A small image classifier, trained from scratch: widths [80, 128, 240], 145000 training examples.
Rows from block 6, named by matrix and row number. Each number is 500 + 25 x the weight over its row's rms, rounded and kept within 0 to 999. All counts start at 0. Numbers have three digits each. After the name is the row's rms in percent of the matrix's.
# c3: 3x3 conv (model.blocks.6.c3.weight, 128x128x3x3, standardized in use), inputs 121-127, a 3x3 kernel for each
c3.0 085:522508498549514481520497502432531504455543506505500511494495524482496516561521510497501527557500517486504491486498514523492487513476485484517517509474512470542524481487501499489518522511510
c3.1 067:471472524512492529477507460492493487496477505481485485451531497536486478510544527488479464471524509551494502484473520471528475504485491515507480490539521516522491535501478528517508518504470
c3.2 110:472493478503494510482454493550498463500488493564501484494519524502465494499504514533533519495508501482543486508487455504486499466564447449501527558506463504546496521483493522512524506497536
c3.3 120:492496533512469534498495472521528480520480455522481515473497480519508501483526495500521493494512468492488528486466517511492453518462507497462482531518470502510520488518522499492460550513485
c3.4 093:516493493473507478518520461499494488489514533500474486531545504501512484494489512530507492505519518469500492443495520527484499487542507499522510522505548521513487511508483515519502440483469
c3.5 095:483504481453479546504513515442512461499522539482482485462499496537504511497515517519471465562498502499495470547516499533505499521509457486551512487478532478532484532482511480488477539504497
c3.6 083:478521479461515502519524524518500483488517471503511475487463482516518480483513532521478513503524470530480507518527471509465542488548435470471493519467505510503505479492485485487524476528470
c3.7 084:495524480513503463526513456526487459513467539538529535511551494536435527475515482537530490511507543503494494459498525531465485543472527508493502515491501531511537486518493512511556504508470
c3.8 104:467490507542496491497512469511524497503491467509491446480507537500501502514487487523483491520523475491509496490546492515525537489452457500503535515495494479501478527501502478516485521495497
c3.9 110:515536439504465510538527514488490500470490463482544490483498499490520503476517532514471536497536542507533494529547498561477453513483492516499493474502479518557502488480480517528510519510431
c3.10 110:523504474503476498515476514437506483495495462493458497514498469520519488521445516508477505542486512495492530467508490502481538496482543483483432514531545505488488489509532523484459498500517
c3.11 095:478513459487518488508540495499539455478525473528496501521516476479465481525493516519464515492502552480495464488464501501465548476495498497495457485488447489489500513501475495471494510519456
c3.12 132:500495527502497531521513468530488483519489468486529532482493478509485496485504506522487480491510496493503475491487545495478495513520504468487485469518474506508486498473493523490503492501482
c3.13 067:543487555499504536508524468503470512487495462463492513524520480458514505499497536465531522464504498507509510514489499486526496486463505476486519523474496489516478500507453499543482478504493
c3.14 103:494503522490499504522483497534486480493467498532518505525501457500502505477518491487495493521518525497486521470462479508518464479479483518527512487491515557523502476520484488511509479507482
c3.15 079:516499520478469483475530516539528494522529467529511501504514508546552518522498503497504483496504485494536512508476534534497521528506503502514516527509549495495496503500495462501528511533503
c3.16 099:502511530479478479493512487505485489525482516540511471484491500496513519525499517521513477493483502527493517508498530461513507547475450475469519523465478478508522494494507483491505544517540
c3.17 086:475494487477485484478530544555465507465485481481469506526506508518500502494524467460525514501488512475520518498538500544472508500528466481505491503496478521485490510470473520481519506493534
c3.18 104:513451531501519523526541484518544504494507441507507467505510485511497480510505474534500508508531488515480491497491472494498500481496434514516522531501489497494474522513482525506530521521468
c3.19 109:501519494463469480511469487517493469488496482573513462526490492503518502520489528495523487501501525498530514494498521526493507500566538514472467530491497522489479503455520527478499496522525
c3.20 104:470507485506502456480518490533498503523503523521493489535520489494487507508515511539507504494483521517514513480535481467498456477461542554532499496506541477517486523489548509515483528498523
c3.21 111:505519521467473492482466514470478510437460461501488502540524506503495510507477527499522514529514505529492520506463480499550545513515547511506463506493492517493539508505476488494497523479535
c3.22 084:506506512491508517493491496478490505449511474487479481506487510493531523488485525466508476494508486475476500519516535495484491460568472489472511492477493484545547498499488529510523479525488
c3.23 110:499472485508517495487467502524506466534504445518522490501504504526496495498506483488507509505513500485470514512502501476530496493482476502476524500520507513515512472525492494504471493524483
c3.24 094:497513561512521501495525494466458504451490478490461487515498521496504497484530505491502501531498507524520514510514480464485512511510509490512525511490559528506482504482501547486472508512482
c3.25 094:513537517532496477479498485505506524482463522484523503464466493525464510501479488509520516475533487496470509498487490471482477472521493489507502505519508534503559461499507434452508535530529
c3.26 122:482501509520494533500477515495500465472506483482547522496482486498516472496506490517500493482520500491458476481495471523498508489480508481533468494499511542498496538463502476523487470499492
c3.27 095:483497484512487506496515515475496493546470541451451470495543502486495481503503477492504499543484492472492482507503497485535477488464504503520531486505472519517501476503517530520461500500481
c3.28 083:501511510538496523497490527516506474521494542486487510518510477493510493508507483475511521513509513480511542522510481527535480514460551536529534510509463471503468546520517509499558481505472
c3.29 089:504542506506498520496475511529483482491505505506507505496487497518487513502510533493489496503533489477515512512496451510451503555519470488491506530538474492508496494510520494475514520480502
c3.30 101:477483537458528493520514538523521487499507509496527501523532504496517484507493476507520505464522522503456497449539530495498495486466497519529508511483467493509502482497506471505523538510521
c3.31 079:487518536458492488519518513500517556481476506539550469482502503496518525521493500516494490535519493502500506458547498467531564465466481516497504512535500472483524509506528508515490521507488
c3.32 115:489520529525495521505495509454469489492465485476463505524479476499494480469533534503494480538496503496469487509550503479513548540493480539505530511494493480483544487495507505514513509545527
c3.33 094:510527504521476494497497469539480412502488549499518505484490548526516494509513516504530513505489500477510520473488499507503488495520585487483513537499478493508486475502501516538475541489510
c3.34 094:492522506470505537537525488512512460529493467473509500488543496523511532500501526508540503494491480517499515497508512496512491482547498478495549488491510518497495499539473505473487506529552
c3.35 092:500525526508488512503532523496478454533488490496500502512501508518515529513480488514500504497502481517513499562487551498512500493488531477518491480524474500527507501503501516503484523455513
c3.36 113:509550561507528541529486511483522487536517452524463476484517497511475501529514516521491479503494484529497558527562482548484493459562506476488487509498491487486468465491498495509500492495461
c3.37 098:478494494498514508510484498467503482515506476536436492522536541500514524541525493518490484515512500484496529484487523508516484452454508493528487514496497511520517532466486519532501500476472
c3.38 106:501517456515505523529513499490485482520492471468508476489512504523498473529471488528471515485492517499526503490534509526533502513431503493521509501511485491543513444515502510505470480531513
c3.39 086:486512518472468495490521512512510543500551503480511491519555524518519511509501494505506499496503484539495515538512463540443477492526508520505465532511516507514514465509479515505559497495509
c3.40 089:487476524525507531497504500514485515475507491506473497488473481541543505542515483461508498524512522524512517544514498474481483519497493491502499513510507511519501508500489515504509480478513
c3.41 081:506447488479518469480478512512488517517494483489526502526482514499543516503503515485478489490511529518512496484502471458504575504486505503486561476515494473491506506491505481483511475502536
c3.42 080:454507519509509485527469498517509519466507493481522490514497493464479545543520510486460495493547536505513525544501477454540471512511486492511513497492487489526474518466507496505482529544542
c3.43 107:493513534502496481478493499499486500490481490476532509492494511473509526512536510483505516502513475492483469495522531504478489561538479463504436502495494504495470516494532482475520506522499
c3.44 101:473496467476478534520521521527503429523492489501500430486495477493526512503487514491476469569500450471502526502543509492481464549512455533549503537505474512542464511518506511493489505507506
c3.45 113:518479488529490514494494513489484531514476506488488452499483499514501492518512504502493503514483525476472500483533486447474493453484460471538496492501468508484485512511510520491498521486504
c3.46 098:505530455544477505510540485519477481512466517488498538518485486484516469527503507492517491520477476481519501513478464505451492515467496482484483549485496510507520478519501499499473485513487
c3.47 106:499494520493488538507505519534491504509510506467516490517521504478513524487522539509525504539504517521519488518492537497516513510525490542510476469529513521494458503505493505505525489510518
c3.48 098:491486533466473508489523504439485514537516478519480479469499519533518506498481490512525516504505486490482527546521498472513491538476501492498484478511496526490510495506505528517509535526492
c3.49 074:510516532494556522527488526509472492501484504506495496551515555518512505504558514511516514496506546486503516509529501523506465538510532509507496521490480477474485489504511491515506535527529
c3.50 100:515508509477494514497499501511495473479466516463464503569490479524494485494513531497470495493497477520540517470498546512566455548481503485520526509486487511511494517503479493487509541505523
c3.51 113:456482494509526491505478492519539508510481505488538491542513524503498465485501488502494475507495487477512519487567520487486500522503475482476507490508535529480488536477526509506517493465491
c3.52 077:460498519491531529501504539502469456504499438450500454485509520500442534500521496504502497501501520480490532491548447536502504512542530485525505513497525512528540506529528474510465490494521
c3.53 112:471503494498506511493454444446521534498513486510547495503527547487493490496526519508531530521515515484498514512492521487514502459455492482475485492501520541496535505483508503473507480535488
c3.54 093:511450466526506509486511520480477509480494484445469538484490480495516481493492489509527487506492515516501492490537519544521477514506479515477505469482486542465525491493463517514561497490505
c3.55 087:501530484533490504493531524498496458451479506500528497504517507502489504549521544505489503518513471493497495519496495522477533505490465508513498545508504519512527530491521486535473511499523
c3.56 123:468516462516513482545519477516504553449511562485496498506508513507501527488491488512498500484514492494506512533508530531488503456504499513497516478500476459515548503555520516517507499512511
c3.57 117:515536539456509475510522472487491498518465516483490496514532498517497516548483512501510511498507496507496533479494487498509472497516478501507491524503490454484501489472483489494491503484518
c3.58 088:485478510486492482563517507478526484464498496487500491521502506532478481523491498477474490506509517486467521484511539494502471543479546525502507448495469511537500526524477536513469505495508
c3.59 077:502482493494482512507538487497511488504489525483491486496469479478516523510465514484502505512501478472525480500489493498531447477528480514482473482509526475494500530519484514520493468496489
c3.60 081:506500496505500504482511495512523468493502509454483523505527492531497528504505525516506519485523481494505493483497493535480489475536441486467500519477494495520468527505487455540476520491486
c3.61 092:502513523515504516475464494472479532519482513480467492499555512489502517539500502500526480521492485483527518496503478520490490480514531471504485518507494503469534463536497510503494530511494
c3.62 105:490477496509521493505481470483456524483483502462468507494463499461480511497499488513493513491499461491487501476533518482541488526527516484499501524524509510468492516500519521483460471495516
c3.63 097:497505491552493507474500514492497566485490526514475493508499491525509502506496504528518523536530532510468527503537507458482498499498497477482490481500501491516497457492517497494548505492527
c3.64 103:507472483492486499500533508516521486503508509516503489485539463511500509524510555538478475509495500504491490557460459502480504486517502490519495529493531485506493499489493481502457511520545
c3.65 099:474463498498515494508515480518546531500516510476504503464506506463504534503505508502540480496484506510506523481593453526539488511528499524494479511525484517489491486550494508506539460475484
c3.66 120:485531490533501523469509484524488515474514498491476525513519486519514501515495477486493487494514495480482501483503462520475472499432500471481498482467508496481499508494473518494509505498462
c3.67 107:489523526533462520466469523529508476525472468482516469491552514461506492497513480501493535506499483497508511520516470437509531527484505495462454483516482499520520517448510504470482488502502
c3.68 087:539465473545509490564481485533450514434488528526494468487498495496513520495470476489504498500481514540533485474536476519498458477473478534513535469506509488497480506525474547460507526475515
c3.69 108:493513496466501490478520485575496521502532515494503510516526541534463523503470490486519528489512536514492474457515508467485484499510475505491487499474489460506488525517480534507539506468498
c3.70 097:492522506491493517492536517483463505465455517472502502525511527525494467493520462529528464519514501496497516525481463503503469504460478520479538524486454504510494494513472497473517493471542
c3.71 094:490507488488468495517527519473548477508508533511450458478497519512503477518499480522513459500497500505487512527481493518492448473456453501517510474503475487499502494478479524499498484494471
c3.72 101:514514467509539510503508498533499474468484510500461491513488496488499518514519489517496498505493478519503459434519494514522521542513477510485527490512502502474471474490524523498480484501448
c3.73 106:524519508522504505525501515573575446516499467498558497512521501509495499476477491498500463457513541495484500492476526494497498491450464545502551522483487485473439523534495492516493498509492
c3.74 082:543488506561505488495512485467477492541451521478482517476468517485542506485484516455511485483523532514486485476518536545509467491496516495501517509452494524514509516500511479469472548495465
c3.75 113:495448487530502504503510526505544480531527452479516496460446514547489471492487504517521505477513510510519457530505515505521506471463467491495501453511496499458492557509438533495523505488520
c3.76 099:525470528544483485525518472517471493533474467459490498489478485514525467490478500512465510503490509506489476493462497499503513546498513483553517469501516491490469506483479479512494489508480
c3.77 096:464506495522533460479482471511504502515478483488512446492469517466512507482481474493481525483499482482511531477497492527518515515498497482529498526460467527509502516470492491514517498524486
c3.78 099:497503497500530520485524509445483520500485486522520524511480483491520500513512523560506485491523501480487498488484492488475462498460505513476484492513494479494511509477470512510493510478460
c3.79 080:463510529481485490499508506516479517535494482493521504465511476503470510480507503512533502507504502465478508476458500497542511524491494480455496532494501538453519452492472513475500472498501
c3.80 109:480499518525501505515479508507497501533521481479487529516514501480491475528484485469498492490494484478475485478535479502493519487519500501516474470504493537504499518490453511499509459511533
c3.81 133:449462521536496497495468494539524497473498476555520487497531466507507505505495495499483462506496509483508486513502508517505533517553471493486520481485514525532496515478498499487464498504475
c3.82 115:523491492512495506495496489513573482573532447489506492487503490467518489496495476525529485464510507504507518495463491452514505434497558491522486486515476454473534538484506500496492491509509
c3.83 119:445523462520506498485531524546513425524513459501474479488509530496522507512473507496470479506471504508496510542511503531488447486443501517538508493504492528509476513559528491494472491495496
c3.84 104:509490480470528526490536503460554502484493500482469527499514543496550505505503509499512469503496507543502480507474523458536518542559472495503485509478505526495489494501544493484506514546495
c3.85 109:506513525467533529493501516547498506494494512468505496473517466506499482495499507518483520460504499538498454515486487491468490496530486502472527506501476484530514484474525451533495484524511
c3.86 091:509499517516495491489478506544519514455511492496518490514503519503488472522495521512496477481494502491513544521508492478467498506464505459449493486474514487525520513525490501492494485480507
c3.87 099:499510525512514495505478486434509478481536523535508546488493528500479493506475498492493504515516507515510503509462528467487539508523556505535493493547505493537465519518507497500531521486493
c3.88 104:484506486508496486495512521599541466557520487480537495487517535500512471479488495486493501493503499480495491487463472467512514483459513527507486469512497506499476476512521522509508483490496
c3.89 070:443499517550497495515437483504541558508517479496499505481477493474517523481501498469543537526520521510504525497488498498518482509503476529448466522504513543471509484507497491514514502522525
c3.90 117:511458490535509485502535510548551546479498476474490510520481548512532515491501502534508507512516486523484507514479514497519533486474474505541517507463520495488490533515499492491529487512485
c3.91 069:509518491530493540517505492490507526511495572488497491454499510483520471540505501493498517495512494501497485529523491482507521504515499539496476496485510517485517512527509523486506496528501
c3.92 109:492478512521520477495540483498467465503527484515506507451513514525480521472525508537463517491467496479504488528481523517493509451499489481499483484489490532508516536486482524515514505483471
c3.93 090:484477477507500510508485497474508488448462505482461530484529490506497522491513534485476475500515524501472486532490501469470617503531472525489516487497530520461485502515483493514512493491491
c3.94 086:479520464490510528507515490499504519462485535502444518482562495475516513493474513486522478498496491496498516499486488506515474487465519503489507502469507514492493490501456470469547489468510
c3.95 081:496512431510517493524483487502514507516516508493492486516500488522517488492497491489488494522520485496505473521513517538509469507487505521513504491490511530517519514490478474507481505460489
c3.96 066:485487476500499481494460484471539502491486496517527487495522527523500454480491481499485506507521503505517510513477466500474528518526512502481485484507517504489500539495493480507471468509515
c3.97 120:515473487452501520485524489533504486509462456526547493502504510506500489502507460497505473506482499500494487462495517508509518522503475479493509500500478515475467481519528505501484504482501
c3.98 097:510488462498501470512527512497541527518520462505506516474488508505491465480535537510471541513505454490540524515497516487475515503503511492529526491508521475494524478513535496497487512485513
c3.99 116:535513486506513507507504487527552533476535493460539498486502504507516497499507498479516540495525488500514508489471474478485530509532512520549508478491516524504484548521519518504495471519502
c3.100 092:491518454491503534509495497511504490499512501477518521491433493487502503514478499506499480478477517479511502462515501488483479526498485479540461481484488486466496446487468492488503472487473
c3.101 118:420529487483499534528497508514491447532497444461465511531518514510494512490512485524488512530500532505511481520440497495518445522514504518462514504510515492485455466515533496493474459494491
c3.102 099:474524493514515478518460476512558506479516517547493499504496515491490487475509489502489508491506491518484511499448488479496497532516480496444515531479501443491507499486467472517518512490503
c3.103 093:496484506488506487514511496479561487507499487506491534523472486513510495501480483492476513467487492485464541505502510485452491516498465451489487522493469474503455535489494510485479548453518
c3.104 103:517482530540473488494501519574536503515488490498505550459509526523498505478505523509497503506514501512506506526464473478487515434515433488512484482517492476447485531507466525496447505523497
c3.105 093:470494532462502496500502493525483511500522477523482470461512477499462490493472497503505496532470495481495506531488465498472477494532543521511454458500530474479493481479498514547479528484457
c3.106 106:488469502497483526493480525550503512495502533499467480539476483509532512502498475488499501542474489496501518514508507468489462509514492498527483506480476478517473539517498493465488519492506
c3.107 103:493523525535493457471504531507520475489450481508510499487487509507480485513474511480491497526481498510511516504482499491505489491473474505481518492517524508519455531500526512506460502494507
c3.108 112:485452482517504507530499556613571485558514549504516503534488489483510493490532506499530480482491527521513493493496485499518511501488506501500499460518457477500489488527490512490503505498507
c3.109 101:496519503467504500499512510506457501528481465530465497486517512528458506471510521459478469513482478505491492523500513536469480488528461483498493501500504522487515521553488511510499522479487
c3.110 107:480478484492498489538475504524545538504505512525526491494501502518477483480507520525519506512482519491526522511508507519516521468488557521497473492492500485527514525469489499490526502513495
c3.111 105:491509464488512545473476495498548463527527486524494497519522554526498482486482442479516483511515522521487493458528456473492489486495441506491513481522500511501505498493473499496535522509506
c3.112 116:493495483513483470488511514489498520532504475476514515501495525533473491500491500495523525500495538478519484475490507504518514528472498481501488520533489516478514546486546526491456518506474
c3.113 114:530472475502492507530486522578555448464515487541508502489468495508490506506486486503535487519495495480479504494507505487504466508517483550486469501491506512503509485524478487514477488486461
c3.114 116:522465460519523450517518489525531469487558482512490481482511503490528459520498496503507497517497503482463504464508510531445485520517502527519484499485500490483506503512455503506529512506474
c3.115 096:443499515491487504476464522519502496531476510478489509468512495514490480522482516503524502490486495528454517497483507529473464490493507489493502511487487473484501455486523488472459507498494
c3.116 095:515482450511458487473483504556499451494513502496499462514495488459498507501490470484507522486490470504465513495483479471504522496529465456500482559496503497494510483528508495496517476473500
c3.117 103:531469455495472513482496509525538472536505546476487506534470488483503519489489502492499493525503506518502496471541493495495487465534517518490540501525523468541555505513521459516531494496533
c3.118 106:512485508513495483461531534454479540508458503512547494510508532508483467486494500518518490508515561526517481432502555488474496495495488494500528536480455487527474484485494513490475475520524
c3.119 113:543468478522451489490500481525529427555475498517492477493508535497512504488512490498510503504504503465482524494514523481485478469463537463502498472538491479528498486527502507487477520492462
c3.120 113:475492490498480469506509506532518514518486490541486498493515519536486505494470490509507507524520489486498514495465493474460506519496466471534495561493470456522494497498503493503539464511505
c3.121 100:488428468490398486439460470491464510479503479471511502527491470494484494496497501498504500507493502516494485489535513504510519512477488521522521537492515507467476536541516447504525470491507
c3.122 117:474517479520467479511526486524522486532361494473500532499475497521513479503507478499496540509519484451513490500436534498516529502465435489493507548504492487460489543510551486490498523491498
c3.123 059:495491522504532461532482495512536485511482489486532523484448483484429480446478490486457521474498536514506479464483505508450490513494496476485458478444516523472460520519524490509493488505468
c3.124 095:509518515538473520479488485493481575503495527494507488507514490456518531496495481465482515452390479481505488503472503488508536502480495512509482525542472506488510485541510490490524469499519
c3.125 115:488504520493497505498495506557502504543527512478499581519502491457535502500474529484504510517507525476503500459497505515378494477512538509552483448503511524501485539485518488497477525504538
c3.126 063:455500510483496503520492483527492518476534530525490501484486496521496500499491483523475485477486512479527519461473498479531476496499493496486499515353494463546501467526505481458493544516515
c3.127 106:504483542496492488498478498498516503501476406550566530467511477465512439494500484502515485530513479496509532496518487479491514462497521502492480519499514491533502467479457507397508484446491